Weights of a small text-conditioned image flow-matching model: text encoder layers 8, widths [64, 128, 192, 256].
Rows from block 3 of the text encoder, named by matrix and row number. Rows with one number belong to one attention dimension. Each number is 500 + 40 x the weight over its row's rms, rounded and kept within 0 to 999. All counts start at 0. Numbers have three digits each. After the name is the row's rms in percent of the matrix's.
# q: attention query (text_encoder.blocks.3.attn.q.weight, 384x384), inputs 192-383
# k: attention key (text_encoder.blocks.3.attn.k.weight, 384x384), inputs 192-383
q.121 089:493540460492498527470551513529488536497483483495464504489512465492543470538453603475530521464518450559538518427451452608488531471486546477510486525526489497391507480475486492500554511415475462455528492467505547527541449533420612559529539516504544480503532436546478494432543491492458457460454524582485488544563478520594461516451440503489579504454490462452510548521538482558538504470544549442473536498448443498549458456448420462479526487485488560471500533499428472493498546427486476471469526401438554536491558488599442580515555496468464427446491478451491544506530574470500510525
q.122 105:539534492483458476484491533544450497552543495534501492485478429471451524561439500447503576516569508500518561540484519538622524550495504539454471538470483536480443537548540477523476512467489467516470529461586550462596517514478523476503474512571471460506525582547502489479524575534408464464479534553536485486512507386493458503491467471498486561480535499468466482557520440496483531470570512488490521481486522465483506514516458505509505511546511465509510471541465477472506444502505514498490510459474482556492508480538461500445554496475505429507490548493544500566443532512464470503
q.123 102:490474528431453452469514483513489463485461577548468456561516586520428487506560507454469533555477534494522525522485517525501505531462477490549442422491549509533467444564513478466480553500532558438461585458497506462533525558479587503638514474508481377508491493512478439505467584563417495475431461522448522464506517510459504570463438554464481449485470546506517477476453485523539528461490457569528537481502482467523508512480494512507497519513527539463522409544546503522564458459474520501577515476510545512508446523485426515540531484424480528467500471436554533475526475525507453536
q.124 086:484521474461494539511461496473422520502390501473496384557460462501551553501505490480430483538449489509539430521516443487529480564490396514528489517522511528489575404475570479446489476501528450410505532490601529476465484488501476494518556557523463502497478476463418508478541469538456495502550503576483494506499469513518543465505458503495497467549427555404516568562513467566465493450495477530561489482519493481523502489473555556520488528538432589503490525530483544453519518569533495480605470476534513544515499505496533511508563485506476484573408505489521465423454484517529497483
q.125 082:502478547478437465498450486483465573487521498486587522460521495496588505487490414456459476540472481483479469511533534556531401509472502484474537492482550437519512511545564540530506514487508393507527426476472525520435528585514479514453483482492438601492508580537412482547489510516515423558506534607556472506507524474501531432513470465507497561529444457507485545472425556569468424532454455514510475463462546544541497432524515498472543487473475482509486552495491541506512515508468417482548564460472517518545410487492504471518473493480456469575483402490451470514442475438460497534
q.126 079:484499492459493448556554479406531490490501595542567552481561548531503445516500565562501436521517547441434528531457564536528493514517503530368487547470455496505441455499510535579499469483488531541482435448520573522516510518418528445510561481445494604530470486418496555498458561448511456446428530505548487505493512545439530529491411442516444472516563526424503519504501523451528505497550511489528465497536489481510549479545454494515421532544450427477609479556540493581480502455467487479462529541533460538455504459479487526499477512491468527449503501561474532482399499529539472472
q.127 095:520468461504480571535518567467459566512520437524517523432522465477409478520382475482543512480529520487565541451492508515487569532508530531526499513532522513478428452542506468530516533518455432483551527504518544525586439449440570564447436562499449416453476613490488528524464580513513487525488512498526535515560536477466453550493534486466450553416504460505542518540508453496467509492568441475532444465550525463538507442487379494505445450511501479519497575464436573496495528522407437470450497457482512543480517510561512483551462471461474552517547488523484438571535502466493507472
q.128 126:435483490552583515495482484486474422558562499516504516494443477448529459524422445492534525505522519418486447500502471507588471512419489471557484495439492470458469532507495512488488476500450557491483515495546542473501502400455526462501581502510546520491451513494484480481510471446549467483445532444508499477474509488482488584433490500532515512542451452501509493515496527490535541510457579554477537489482589501669446437514521501467492510456473538490527523571580496495549474485503471450502424425470551488516569518556549440403486473497513573463506497480541497475498529491494536484
q.129 089:537492576546552549397557486523483429529566521496465541472342422473479539493414455519573514410416515519554499506504494452504515515557507538512471482503501477505569501528524489530436490468588508440480507572503483483448461485553428500500518450499395520535428590484587525387565488451496455540533469508500499528548543499462463495489596494564444523564511451521481515514499495423457406451477478524525581509522558485504485532492502507514486507527474530470519543474510495467517581539559454488441495483510526508534493491474492519508543529548572492585465495496531547438492453453387512517
q.130 093:474457478531392521456544524554504511461446564451585546489491487462477454519545511475488526472493510623494485531524478452403477477549541529546529505456442570503470507490508507583496510499556520524510475415506537449479540490486563468584536444569453537526533533507550509436541461514504532463471593462484461543511482521581491418495439582446442462490507572513530480465478418543466500549494514477502460473502444487518438493488547521429496484482563461498513483531524550517501463538503509532588561560433545428454471507476506560483535524501615522492529504486447494529532505513514523437
q.131 113:472514481494518506438458547481472440594567448476473426457495465508513436503470472470418491459517484517528523543560465624535493513531557479523492509436491520529487572457467523508501495540576484407449501474537550542452470476432489523469439499533524498538512548492464445502481500485529432445493452443548468535475505471495511505489502425544532477501416488495504399525459510467551513479474551450461542530446533478621532464561513499514549610511500583514521562535518553416562488507496546486468495456464511499454503512475570470397468519500472485461509483538544484388496530489480459535
q.132 086:481468502474444430477446415532429481551465493483522469481485519537519490487569504440509513489493516525491510456478427512551419568535431557487459523454471493427505531535533501526542548476486540513482478435509537495511477498443514448557444566576457473494477459497475503487511554535476565441493464485464437544542437479480476508543473508523498547513435514494521471518502583538540523524512508490488553529466502530523490458511551461520591515519507496544503557503579495393475492593482600422516406443475498514507526488532555521465469569488494498495532451512522457424478489590520479500
q.133 111:619514480550531526540515465479532498518519572565497495427441480534431465508482461547566452501421474535483466529541540463428552505457465482522504473489453495474511503499522534500564522525486500514554468463504486559477571518646433571529481459495511469531446421525541510470484477507528521467463463532493515469552530502529417494506546581381491526498610506497533522504469421534432498556517472455540569453473528532472466550466449565507486459434503525507512471460458506479503458477500453497480469487464539505518528478527495548604523488447549532517451512534445526564541506479526498426
q.134 092:503498484567477465518446590521474468467468473512472503560543525461442564484476518534493546498486530505474617468480488512490488417511493423492456472499525471526475445503529449494469526489485512489500492538534481470566485564525532491502527469484544533451537501484512555554497589472533502555462526438477546505560492599441508493499513509513466489476542541496369575492509461536522500577461542448556432484551509502427525518479480517554507511547458451493454459439442437606517508486569470505467511504512573509540473501425465466511493511510487481504550433511483466584463475498538484525
q.135 117:578475505421453467502518548495458523461475467473536496518550469540549448559518555466389556599473509582526471485468457473462517528494459541516546531486543546472482503417504568499460505551495523489536520447490526506500478474455512413506517474520470526514516455483481548469509493506435514440458535499498442486531531442559479426438506505466466526485531424522479505548541500518514506456519497467537482567506462471441502446526549440501481513553516544526555484457511565429516412517512527528539537510515522556445480557481517515563559528536459537529473492487474471546458455504472491484
q.136 095:439497464489525494495416508522508470498485422465473526598525476483453578523543508527523462563524556491527499500446518584525543492501451485438517525501561491525456554518460473522443536454459522506523557503499549463539457570423497506430518490483501511483558509513433492470520479466540494535547557449552479519491418559503576507505417502545493474528504539522508554479536460442530524502562456466443479435502485486455463480465506552473489494472489475497524499490490417569421506490510506540509484502504561532502472417461502467427487581433539481516565509565490449431494510507549481487
q.137 107:421494472467481473492547472529523519524542443484484532531536529535546524495547535485459545505526519503502506512516385554583417538565548520483576559472539478473461512394440512585473520545496508436509552518495530427486465471468554479520543554503419495496609501539450508531464503473465493525484551420509492500386468462470512476465491494568497443479441483517514504512498527439513548414535505529461473504492470518541498544575499462543568540520485529463527516487544420469518493519452466460519526468512514525442515481498543483429469564544512521503538490497449456458488486499441497489
q.138 101:492545531523458458453513548479506519449397532559392513494526491544461458526490501495462502531498459473470468504495558536517513535440564425480455490571466381571477494471487432511555486489483525493485558546467488503541502534557462565514478523441524568485560492446474557453493476498558475606541434523520468519543467585459509520534479549519558538493496494520516495451533465576515508490523497446477486479492546556482546584509461479516548442446511544492488470420373465536480480449498470509508530480467557474428493552468422484461544463489500473487524560497527488531514507522529555476
q.139 096:490556509574520502448449476484567481537561570517528468554550512442538494500471501550575487550499509494513490480405529489476525463475495464491495476474595465443554475513465530480510490438418495428460537472592527439564477530474515520461555533511574521444482512522424489551573525558504433527505498527504441545548427483454476538502443444493467435493510510450571525487517530455514455495424485517506531570564552493487473451473472489455470539521526452444468458517532529527500508510501495473472506493512526450514466427454508441476506462463520424464524492530513501473473569516531453459
q.140 126:429492531445488493466513519520499466528507449502518499566551492491522462528483568472400540492529524472510510449509420522594517543527484525479567526487486484492442535420467524519492528469515549505467552555495561471495428447419509473504493520526474504511545459486412471481522504463474484441494570449495496510519507471466594454486536420537523488505469484535520450512505523469588524536519553501488537463421518432562502521502480507495481554574523498435491552496502502489508514536454573446513566498513507516456547480532524495363458598548476491527515415578527430428488479551482506528
q.141 102:477555561426462484522561571533517470435494499499529469481528466506393478527482493495487507467547456511486502468510432416510495497508524501561540493526468480488487512545512552574565484527530443497518400515527453450529527437510454518502493462505437528457574488471558513500536573503517528516483537474510494510525567523477435509597530430498481481452506465529462584496448460431437512479570465514493461522451432445506523489512506557507558489562491404469493481501460420476495454456489526542470512468474510514493517509511454547525564521562456580535472513510508449563545479499484524539
q.142 130:420495515483465492451490469431487450515502474411502506509544454511525485444544540495502508505526519454523518531515416565600462493466525491532553483457503440455444525546458469516445493474546447445441495507534558524487451445463492483437490517497526522520537505487419464495522473458543517493462436451463431506463501528502525556586468503540500501500411501508483508518502542469531513504475499545499511454489522493659497458536511515501513534540573520457532512521556479494559590544448539430450496520515499501471502487551551489449498506495504444513516485528497548429507526508580522491
q.143 120:383519481441526497549474554528499507499452378470513476488557511536460543465509522492445481490516521459514515533452428526580450530463548553500525557535488488439456505486474470436487498547505522450432516546525542459521480505387488440434504575558465428562562521477471527542498519436529478480505576447507451528496511524451524457572499436530475453525445505529454506487513511474639559500535521539449468494472521492539524464530515502488581596596491481429503571497543423482515519558508515440522456478509445491507465473429518453381461569571534536503545439510520435489495522481545473515
q.144 104:499523534504505505543541499460521466517547504531477579488440450462457539472510474548545483413474388536508515486559552503445548428509491446481481416477518474519484481620565494462582525453407492490481484537454432506504501547594466536508466478476530521511492463498527463440551448510566519513481467540477567494535529526437407518503518559458488488427548524520511500453500459491428460463505399466528510485508460503417514507477447533470468445514513462477472484569507501530461478483533460557444466534469534442571469533571499513513520499500469567556424538416499521512507484455497552482
q.145 103:463474468467467511479549521557467430552465544455518494513512547519550439515470497473520523472546523486473487510484506470508470483533490489475501493439455490494489529421525457504516458527479473473453432464549507513480508464444421467538465585530505508617453552533526452536501487498556502429533515494517500532469531458455527503460429421512511502541467512492495507445533507431462468508423534485497507482503506490560515505579525528539482573526497567497488474525598489472511517501451514494463487455508501539556610474545533516476470509540449534576494426461550439430505512472518498489
q.146 091:541475550554558548492525551437476522482532524478397529482556488461480469540477473509542462498445451513396464489490502458552522461448504520475434470460446484531529485613479468515481497444577480512456468520468498493480428434542458546514516488410524539459523428510529454486510575547485432499470480528489463535536569514542504524531479514436531510547492481502494410579511567462443460495414487565479467454446521470540482481428503489554509488515528561544506573532468473501515547494513465536465492487475537458469447547509495530519536460592509498495377501519486518487528438510524494542
q.147 101:522516500558525529519548474515481538408521570583493451441412554472530545506474447514455539502574422495517472496533524463470497605551465550502468489533469592481536529478535544560537507531581512499530500497557447475550514519543496477506489467515510487477429451511551512537470437524511516486499463531488497462480551433577489462426544588461494498475583474511525539461449509546484493526503502481477507523508522527482502557546506454482446445398454521558475487538476526456539478432514519584451485519517440408517523508567457572583499520473474463453501506376488537493480521501460468475
q.148 120:405536555531506495449464515478507484493499427438457464591604482471518443495503559479522553488527549465476567481400426561532434523479513451496492501507520493508533494468418460421465558394473532469503507546561575505562410492432517494482523495515493499541588504440397455580497512496457479496521514489471468521502487538463484513472552470538520463567520469498511462512547516495596515509444483517486475448464498496560549485488474541484593570567538508404451509521530486532492475528432550467502517509508497499504584478521528473374482529539513456514514492542521448455468538529520466497
q.149 110:482526566577565538437465463477543432513568546571466517459497565451450512459542465553513498511467486508471479504595577505497455495516549490451421479547555507507510471462567444538561514507491505558482480469558421551534534541595485531512494444446488493437445498488562497476418481544491475559472394560529472537524520513468508535461508530453485528482562500484527530498513476600439501543478487515506510479532566524409461471477528539500456418409461460480469470491451552550439432432567486542468507460448553492552483524441463496522575471439465498413454526488530499500569523464467533512
q.150 090:437490490494455511450458511527436488453455515502531632526560528504515494551552559550481533504512552584519460452482467478527460562443516557572480486445519466514523508440540489515545487455510498459461545463480449474515557484471566502462544510428452502489478593508496552494545521513496545512471518548520519444478460446484506401505455484458424496510510461601495563477553463558487529404520402423540483515552449530494463466498550492499475470578491465480491484502424503492483492558526403548491466527519533551476464504435493452542520567476524506463512525485490551540452411528526403528
q.151 092:505528515519492553531606535547570514544507568521461509512521520521480454526491472525518469511460514515545424527532582457452513462472505517458510507536487496533492492501559564554469517493498489545521472511521488562469502487541457579482545459449573549528495496467497484489457562540472475496502446516512439447541488543496520499487504507479486546434542546462492509406461405542413465483507514480474454495543544481501503497476413502577509476372451529571502413460486461545548467321556453491518565500507482466555495480463427518486502453448538547508446543488494531564545515455526463515
q.152 120:533516477520462468509464469493510458443521629573487470518462480576534428505444449465551460555435518489476525485575574522448540592483470520516504465437506535505538512561424571463520566540518530515518498500558522558493479453475467479524530508481553507386474519471510506504475476469482525468473444492478531475476564429547453508517507472530508510484499560467492499431470545443489540512436521467484539548492511533483504458487472517511395511423496573543453459549555536481483507498471585444481519464537481529524521538517527502620487456470538495473469558550457545525473533449530480469
q.153 085:483535520472513486413522505464421477512442469522506484449526473546536555532445478480574497589520545478452476535480470487556518447459426548472490528466451476428547501461410567432537485473549432490471469500460495512443538465511471426487551512511456525535471560515488531457508521517463502485525495515433465573581420456540516455520540474526515481534427447537493520450480568501506538485512573594461491515565551528545478507473501431502517505511506557455532541413570554440564378487538469520527469442532487472508533499411484487466546495413529494499518481473511467497577474529523504531
q.154 092:565475503574473464581480502483473538519512578578553413496502489498467528512514538526547482499447472499497436456570590523455492444601440551430550520499469559520529493544542554526548472538535532561499552431475417515553517501470534570541520426538578537453463475531507502505425504568451523514411490479490519448534498480475444537505488517513493466507474498459514547533541534535539518481549537541516526511535508464454471500440542475424480493524481400497544419477474470519446508466445479500472528536542529537523468541541481511556523447447498517447471501545480498547529477511466493438
q.155 103:543501452551487482578502488507493478511377518474523545489556498520542535529482484528500510472492494506529598492495592472482531419446498438448470483579462476557559502447495527560494491549459519490563510435517415494526460527488518517566479472500581515487561566476492520556531494520527463535523546519518530520480484555404465462518527592526503431536514502411533464474466404500572473501531506413564391507537434441384527555498467525541442427496479490478527497432443554549471497409516537488517554484554519516480476487482463549494543453548528452500519528527510508553435470528490512485
q.156 091:447539488545518483452515496528469492484442502476532597453480532589416541441508531589648494543483520524491486550444536525546448473473539471563447473472493451446499506475500545464537558463478472526514510493515502530554480520439472491398503543524447513518565443551447551514574524478497472461589536487528502569523475468448471467539461521505489513482495489486508533424469474545502513514456503522489489529476521533518457515483544529497468449502497442425468561482517513579485507467499502478492515569509472512530517546450508454466533506496605468461517516530519454471455522518527455457
k.121 093:532517450566475440523500455499510557465517529506530486431538513564531527474513488551429479516507440573459470511420506458518443477481508546505504435560544537575511530454517507487540507484482471525467420500511492530572549509553498574509565538498522492580523490460497464387478481494477499414460493426474483449495509506503502540547455473481490478500525512503505501558445435502470485529572480539442467526547457517490526492451520518458506440539476536495535575545476491522498488556555507573518502517477492465451373479541474550571492526467452564513461544526486473430510582539520542500
k.122 111:544456468492530459577478458455549534470489501541538543517531446487462473481520526597477465544525480482461426505460430490470518483501501439487446506584531554455494541495549474440552525520491545587478428519476462401529493537486565474533556468573495456540503473553538532436450530475483555447515525433496447582546532602509535465555412491484488484489461479507501505553454487532520501533505437456525553436498499492454514417466489471471512428576539474510479501505467494572535485498515517565528461446515516471496373495479489488579460477537486521440523490502506567465491555485515488491
k.123 100:430467480519498480511565513516482476493534474517559466525520447486506518484473465399531551411509481567484529433522519507508546520533438512499446505501482557510472536478487518522542457454506478477483455414493521519492451516508500507463488533551481443479447497470492442539486523477444430480501493500502531501534517577521522507439570583509469484476500506511531491486594540513535416513534529451490481535437464514490473461467448571484501507479484525521450480501479553513446557619515550410513549491533447504467503500485474509429521471518465521547513539520508456544507433467506478535
k.124 083:546501462451401536523449498482511532503503450517544502463512443496499500474457478468494464525548552491501517521444440461447470569557482441474456519497532592539476500476501565491510481497594474518437427470472446486526477520549525487453410548444487492529454512509487504422449496588459490466554517453500520475504564497492527459486538455542448443461528552574493460524467482456552479467509535534489551417504494473423524484462493562490482403501517474482521472473569500492406572572477545560503485542450501518542508409456519513522428554553473518557510480501551496563465449488499535504
k.125 088:533476490501556547496546506423468524507514486471600447520501478483522543564520535478522510503541482523493498502510575433431497543472507472500478511432521434508456437515542471545424447489475600418439517533461469513509527516528538520543453458544515548465506437438516557446506463506480538534465421444514540475475535536519502477542527477527481482434485504542460526397549537488465464495436497429483567487491470537446526538586548427427565565557540488514563538513529524497484511489462524508481494483579527520441546426464578496520553563540492402496566547544482559508562531484562530464
k.126 083:511534531522562469490528446474584484569491561437494477540517548514502495488455607582439435497473488496486468502478465528461576444446483460567471542536511505465543448487496482484501527512505511465501550531458582493450517452421506547478470600407494465483498477547491490510423552527535422552414573587568509523508490535437483500537500529497455509480478524524507511530524481444496508501467486485453530523572490488508513521460483556511520523404491488486480493515508524559520550477465473558479506449495519480529570528551569415512429512492439475600491477492500507502518569519469509532
k.127 105:606463501493496529557533498524559545500501505466484440477510516517561465477514523590537469541465495517497476543550451426528484485471537517499464456517525524509566455493539512547464522520520437623473432506501441443453476580543517454488529491506488461554522523532513589463514522463528554536465524502430473564569511498483520519521443522455534552549511465493489489513429503525517453542522446518545481557513554419539482437437511457450511433535533550452551515583515475489531449465562513469554485520515496505501429558528487530513465536529425533497489477493587522404484555452509505514
k.128 124:479467417462513540450498484483510509449491485459466539536567482532562509466504481548462443474544428544428474566477513427510552478578587543555489473476441473469465507542576479546517503533546535521524600444544509482436448523535427535517482508469534453517559443504536480467516472475437510534498531482502459508476520464488561503531468639584486460504529508530526502451536509416487549511496508546461425510484465500526477497518459527500491526457447537520519479533500487479579537560479498536581449563526502565458481452432540503540445507493487488525476449471500532537461434510499539477
k.129 089:467548492462513449537523496491517505437504584504503447522463490481497502496460551399539534569509550576438555475489461549640530507509525516511481518485494546502416532528454469481466507531453486483478536518439481485445521490571497488481465464557515489484506441473551490452499502437533473538467447475470511533516571488486525551561401576505567417549520439492501435419567596471501577483519526538517531512461468511512537555472504456444489504448551499446463462529497537534463498539425502459386447517556481507460449458431507521545429485494490484495519516471516439498506461504491452547
k.130 100:510455562486472473529460515533481522523552429480504572485486545492501547484450453463528511546412446542574466502451548492466524482546352501544496506515506511502542446446454485490436479437527463491481432549423516491568530515450491431528500514496492491520503489545469483519482551514443591579507444540468567497483504532453427549566585464464518526493491445534488478575510528525516465515506504468491575476497536508475443494481457491511447514571509497451512511497444485486504504455520501602509552451446509444496554524461474499461567508475516498520469498460435510456491520456515466473
k.131 110:502491501448461538465526461492543497507552492528569492556557527519526456478500493526557507463533473556460500527517508528445537487469427486490447527409482504485437530591542499476520536481614507515506572488437430476496497530533463528480518497578524500454502464482551486465450540477510497566474503549501444569482471532512572507490465456543479428486458477497500505429462479424553474418552538517515481496491517521549486464551483502531455472485471525463481494576502495486498507542471490477525528523627546523432526464476544512516480497613506515470535511451525590517449428572505507486
k.132 084:521499481513485502470529529544545528571505513455514502423522554544492498447480486547512433478526482439508494486497471511431538459547401553480486517455502520536530430473543454480513521466563415510508463458516505468578505573480492493479460431489477531461527562464561524518474520450534475550487497589490501485475560507513473524555435477502503516511522508562500452511528428525593406499556561511509547542537394500475485481520431547541489492564501511453499545439411511456523512527473523484500444507560453455469561446487543519511481422490516506547461475474541489530518405447594532451
k.133 107:482509497566495505568493436548495487408540561518433515521503500486515522527431460526503549456484504436545483539502492514561536510517488442519543498543502515481548485474480525543443496567510440507508423508518538467484498493485488454462456487520546501522495504485495469452563484503530469432538514456483564395531516507488466561475538518429451506452483562507487458556513527589466531501507456430557519496557522577500507574455499447529517546505494450556547510503422552475483474459521505524500461464471525508534359558497452505482554526501534459521513535504464416504539547484485499441
k.134 089:470506531423594552476537504466403493470468567540485438500492554492495492463517573474450418549529494497442532513578544467569487515507497597457489562431552566495504484542468470465442466556452546547534514576548541525513466463541551458518552476533457506496447537493456494470489527504454475455485486479519475477484547469483534549569481451491431514478472408525495548513520471479464518537516476513471539530473468562453518428476518505489527544540481510526431460492523557482395461510445517500457464476515485539533520582520558446435529559479525557453563495474456490507530523514487487442
k.135 118:548450462527399502515478425507458575473492518517532519482487471480500500544470509471518547541451497470518541517495472557532508527451445480480500466533543476498525477453439505458494554467453520489475468548554510495496548501499561570496474501474422536495513490474518498493513550550531543506536530483484594463467519514507463458568562537508524542502509491530421507517544427472472435563522391435566562449475540566463434442484477452548438477563508530502498527438491530532539514402583448485502517451454556486550546514442454520449563495486533470490518558509559537493519587416497469491
k.136 106:492458478452526488514488538452482539518476486505484396496458586514442492552478470443558440532452475550517539447562520505506496491571481585526475547476499439472437489476528560446499470509533526438443457528430497467492522576482500506485510586488481452484486503524511519462451449477511516526469499503476445411525510474439481481483452420523522470467475444473481538482506500405486542458508512571475468541548474432490498452537466391466498470434493444475511489507536473505450534552493448511521487492512538516470510428410575509428455453466455506540469510483490583538487475504572498513
k.137 096:549431472462468511462431559563455415522494463538499461537441484407430463459537543491498482477443526545476508526537520422525520507484424542537437600475511463470450444501491469494530509461491553481450558497525465505540487545465548498511558532462528429575538454561511512474490525553473541553479512523537387577552495461468523453535460524445473489504473476475499508417479548463519490463513524569527584477451507489482493521509476497471526431494491520463504455529552477436472462515485430506523448493495465521505557453403535496449515495503493593466507510486511469539499412552499494552
k.138 114:406492595512568430530518512509471472431545467523449413561529524486526521468507514435486491523466556501519481473473504441464504471450530556497557478479523596447503455528538514520437480462456461525550555505509546521457494439578589394481544424522541502560474549475530554539445480533514501468519476396514455457471487500539536447557537453469480484562469454448475483491532596560548525493412480491455514482462515470564471496528505567453490523507460510488500412552536567506532460463487512516555509466577436504485504470473529442527544522556464491460500491523542454446493465435536455485
k.139 104:476473527524539504434443557523542491556512490497518456484569579424520467461473487522557535455370467481459485488546482561494510531541538498534415483442487470542492514496541499560548498569570546540513508440516494499453511528432478525500537543516531503507517536535489495531534545502487492452478496469463527500480496471494540544495534474564563489455493511500513546509489452440446600417538461439548412512531465512528482508526515469484574520388503553464496523640504480500524495492529569474538498523497551478413518463568508532455520419475499512473540424496477527482544471562536507472
k.140 114:573496472478418530486447519560509469500488470461542457487476532520415469478449531494459460526470493537444523471478445487458502500479468579526559522440513535490446471603563518490570508487522513505453571516502480529455476493601542509577525502495492506518517503497549518518456574468432517574439581460536464491469403474476490386540502436583527478469469486475476527467496524526516481538465527535539488475476450516562502467506570494489438540513441486522487526491497472520554460550452484499567508508540515504496553531549521512547497438511559510457489457480565538550465465542455493491
k.141 107:523510529544517401583569500462449483434507499526585445557524459562467560466472426486419490557525494564512486521459498504437536539482456455484521463459517556490552474511461474480475544512477512552521546478481542489514512433479544467593438431563539500470520526424488495514516533572539541490545451504495458533453543467481499435557481515476514494491515467488509517552505565602520429498462483433499556507505600529471471499493454514493467474561460480483539535490471572490443534496488492548461495468457494496547465621460459488468549484453498532470505534475504435505524514461457486457
k.142 132:419500570444436489507462522529580510484558461441533450580501496548496459422510522468512470564487480517424477501444490491388497512520550571541489476469446559478472540467566518478456499523500498507477583475533469512457450524485483397525581471499544503540541489513516508550511526453404513535468489476522419552536511472513555501523509467494461444503487516445445491441419488475499490484523489503466504532485499474462564475516479558407475482494532529523473445517473531542525537545491526536565477535594509545471540467471543465539486484554501531479460477466515531467413416512547550502
k.143 109:557468507444546496468511520492518507526540485492559484421493508499497497458522486508489460459512496506428500468493496480438533511509493516471447571466493418550423529627543500525498541413544529501447499462542487536483490603489499514528503537524474513499528508505529479539506483478528505584435490542529491551491459504582563539463526441559562513462458464449510511442448506433544465397500521570485482567471491494555463459498418492465484497478481482452477519469545470511511519571472514448451520510506572525474561421460580537539450500543500562509485488518546568595491446472550558524
k.144 094:510606523522527467571566507468452471493580510494515472558458514522476513521507508440501525551502436474488537520473482413495460545522524440521489476507494458489529525479523537496478503492448527508560451516464477509459445469482481541566429520560525504513443478447514390507556482400566488421585441483532496522508463528493454506503541553466481482534547462485472458589487516593484546505541492476489429489559572482488488510481529487493468506496508527543463489497498531582404474468501453470517476451479477481547501553502486459565542492478462377514562515456464465470519489486442480458
k.145 098:479510461474465489485579509481524602514446495465545515479512517473533504499508571489542469522510500478504496518471497545501479541493546540538469520467502479541389496554495424469512456486500427497513524475479484485513485569539496512452532524576554426469522475430555481484508475490469474626491543539491541489459460594492486487518506536530514534478499503525547501480488534500464552470504593464500453513479422521530475533492437472499507505504450502523475488474526552468540479475493512509511460507566464530496484466450494526601474539553523506529523521485485581558550475506506539406
k.146 096:523498440532454456531446581525465527440521545525457476526561400555538456487522532434567462477537482485393459480466523538470480474449525537497504493539549530461536570489420496494469481584498475520582537494489480539535503486502551503512532454519478551473473504498498496447486498428519464435509492469474502518489560505482468545519470529471507470484481511413528443453578521482479505539439448451509477470438513438489495499504570549533455486448500468579514573534494572542482486526402550500514499532458553488506440568456522492512480490504474474484535518500514501459426417513507450545
k.147 103:440501479582475521520464534551412492447464512491462535525508549482485512512498471556529516519543505502596458493481550499505505477473490444519568476547510499517501465475501569479519524536473440481505477504470458503567562460480584509538492491417544474439520513515491541513509513527523492445537569554495542512541484493524518499397480532483481584505577602479451435527436546528480506518431543502494504480503494554490519553473545500495516520493509481483565486445506545541519507518580519521511556429469461476560528529509460511460543524552528496519498540495515408505506515467515477514
k.148 140:498448488377563526485501539514577492523482459512592499522519563532502466426521537524505476371516511483453540497525468523557515546505579533469498563465496498480475502616547486506460495472542550548489514501477484537514500483479522518521626469499486544496557510495483487511478482454484542537424454527519452560462478450557538532508480491473509481509448454465484513417416482497556521458504579497483465520492525473463499494496543478426476427497472515513445425542564501470520490542438502479508481508567463504473547449507592517517488439562517572480512463470544503517465481531490516471
k.149 099:450488495488470540572448596489406516478533480480445514550515464489495540525447536554560521486562450511549513508563486537577475445603529488513485498535523564473537542449505495498454437573487440476524519498490547458553477495479525456400461508511515518477536583521509547513521443466563519416505487484464536403480478522521529497522548526473438488499558600567570500540557520532533496463473467519376452485521495556480489558476497470525505522478499504564534472525474451446542530523600502489570471497470495448458450458558464518494519478469480486500460489478449479484508560547557409545
k.150 087:519521479471544510463510532525461535517484540488547492472472560448468523514539456560472538543435545508541525469509546549488482539457497502549555435503538490510470516574516581467522576523409515510529443454544460517587516473402501440541438485560515522412486513528465489497538519600539511501516531499472528462522437480564555537526577414506519545495512430496460558551466494519523445441575532484514505554433467559532482498516467483507463498579502467540523565470539501477497490468445464491478534508441475541588468557567488487490516549479512590497538478475461470438475457487528438554
k.151 092:486519535521494564465412539441476466417515535504449497495511430446563547548557443518581526483533479511542469580534509503607458497564512471450491486517456492511501486515478474593505468485482513543474491506562501525428418502496482402442506548478541514570448508574511518497481479511535489500443464499528480465481510491507500518502574545529467462485522577561488498498472550470475563446462487465504481512502490499589509439451547471530596526481540526522497496515522532509498514467528501435458496524531400472459421519514467518540488464492481435442504519506513439447498500492507484490
k.152 125:498452490547407472450470532446501574490476504554492512525583441544523507491511451527604539477500501426537480466450471505563468538479534431513542429588450520493552522443464459475443569595531487471503569490510532511484486473525464497469514513503529446459481483487435536507495504458467447442542513489489481443501584500506505472457538593493480455485499513526527417558496615512469512562487405423521503493482498498481488495516565543598528461515534456538531420507466581527451523497581519518548525553498533483455469517464479488501529484584477511494514484519462434466485483523514538526
k.153 096:539512419474529468440498511417466450528575541441515549491530468457493483508490545503535453449532506459453539538527434512490514481509578488534505558547470473509435432532447518540616442444561505470505447547480481440484493493537466578502434499468464608503503481519525531504465459493496485467489501549524556488476487527479481562467428494518505514509491554570462473435503472474523522502489506492537501577419436516476532579552572549498482579425478514534477438471528500526541532541538475460503494523529493458489462431451466595498443510536495471500471464453461461553456464516510471576
k.154 095:481573509548415506503539502510497502504457553558484509464476489449518445505524478542512485524430468483576468508501557496521491513577483470599490447505546521524607490445487474496477485583466515477486478510491512504593576527439515515498482471497499451473482469513485491479510509514504509464510487518489566511507502534523439510553502441465476564488539481540521492513492462487422480537526436434492492466580488499532466462470523421506493516503560434474505554434490439541497551491557469489499541409476392434566562563529445516471576519483483441487519456532531524489554603523540478480
k.155 094:573458480513504516502432486466504489537465451517462499531564500541550531460536538429402602565418538482497524478487515462423466524522458487519498477433481467457530512507458474553370495467492498503517432509543532546486532473483510458463505564516482496492460557553477496531430476556541560465464506534393515422463486489512480521520506408529541556534472491551478492538444496565456461515456567505514463477507536540512465465492572466513539551465516527532506550497533461543527448445485469480492496452450473438481512529591491501483607480430478523442517526577521475521464494448476454484
k.156 099:499457480456513511489524538510490413528536507460508534469523482496480586452518544482519458485467475463431542483520420557545433472500484523496518530537497437433465441585488529471538493503528561456445470520467469525529473542421449543532552471555562513485437461544461428529480491442539510519363479537528498462492528482520451572440493443617560475457442538496544514518511557552557499493492520484488497553481452493480504531468448531444494499541453482592534453538555544494478436517534475499453495548519464479491557453458522523522480515458573550423470509482496439488471470516516520518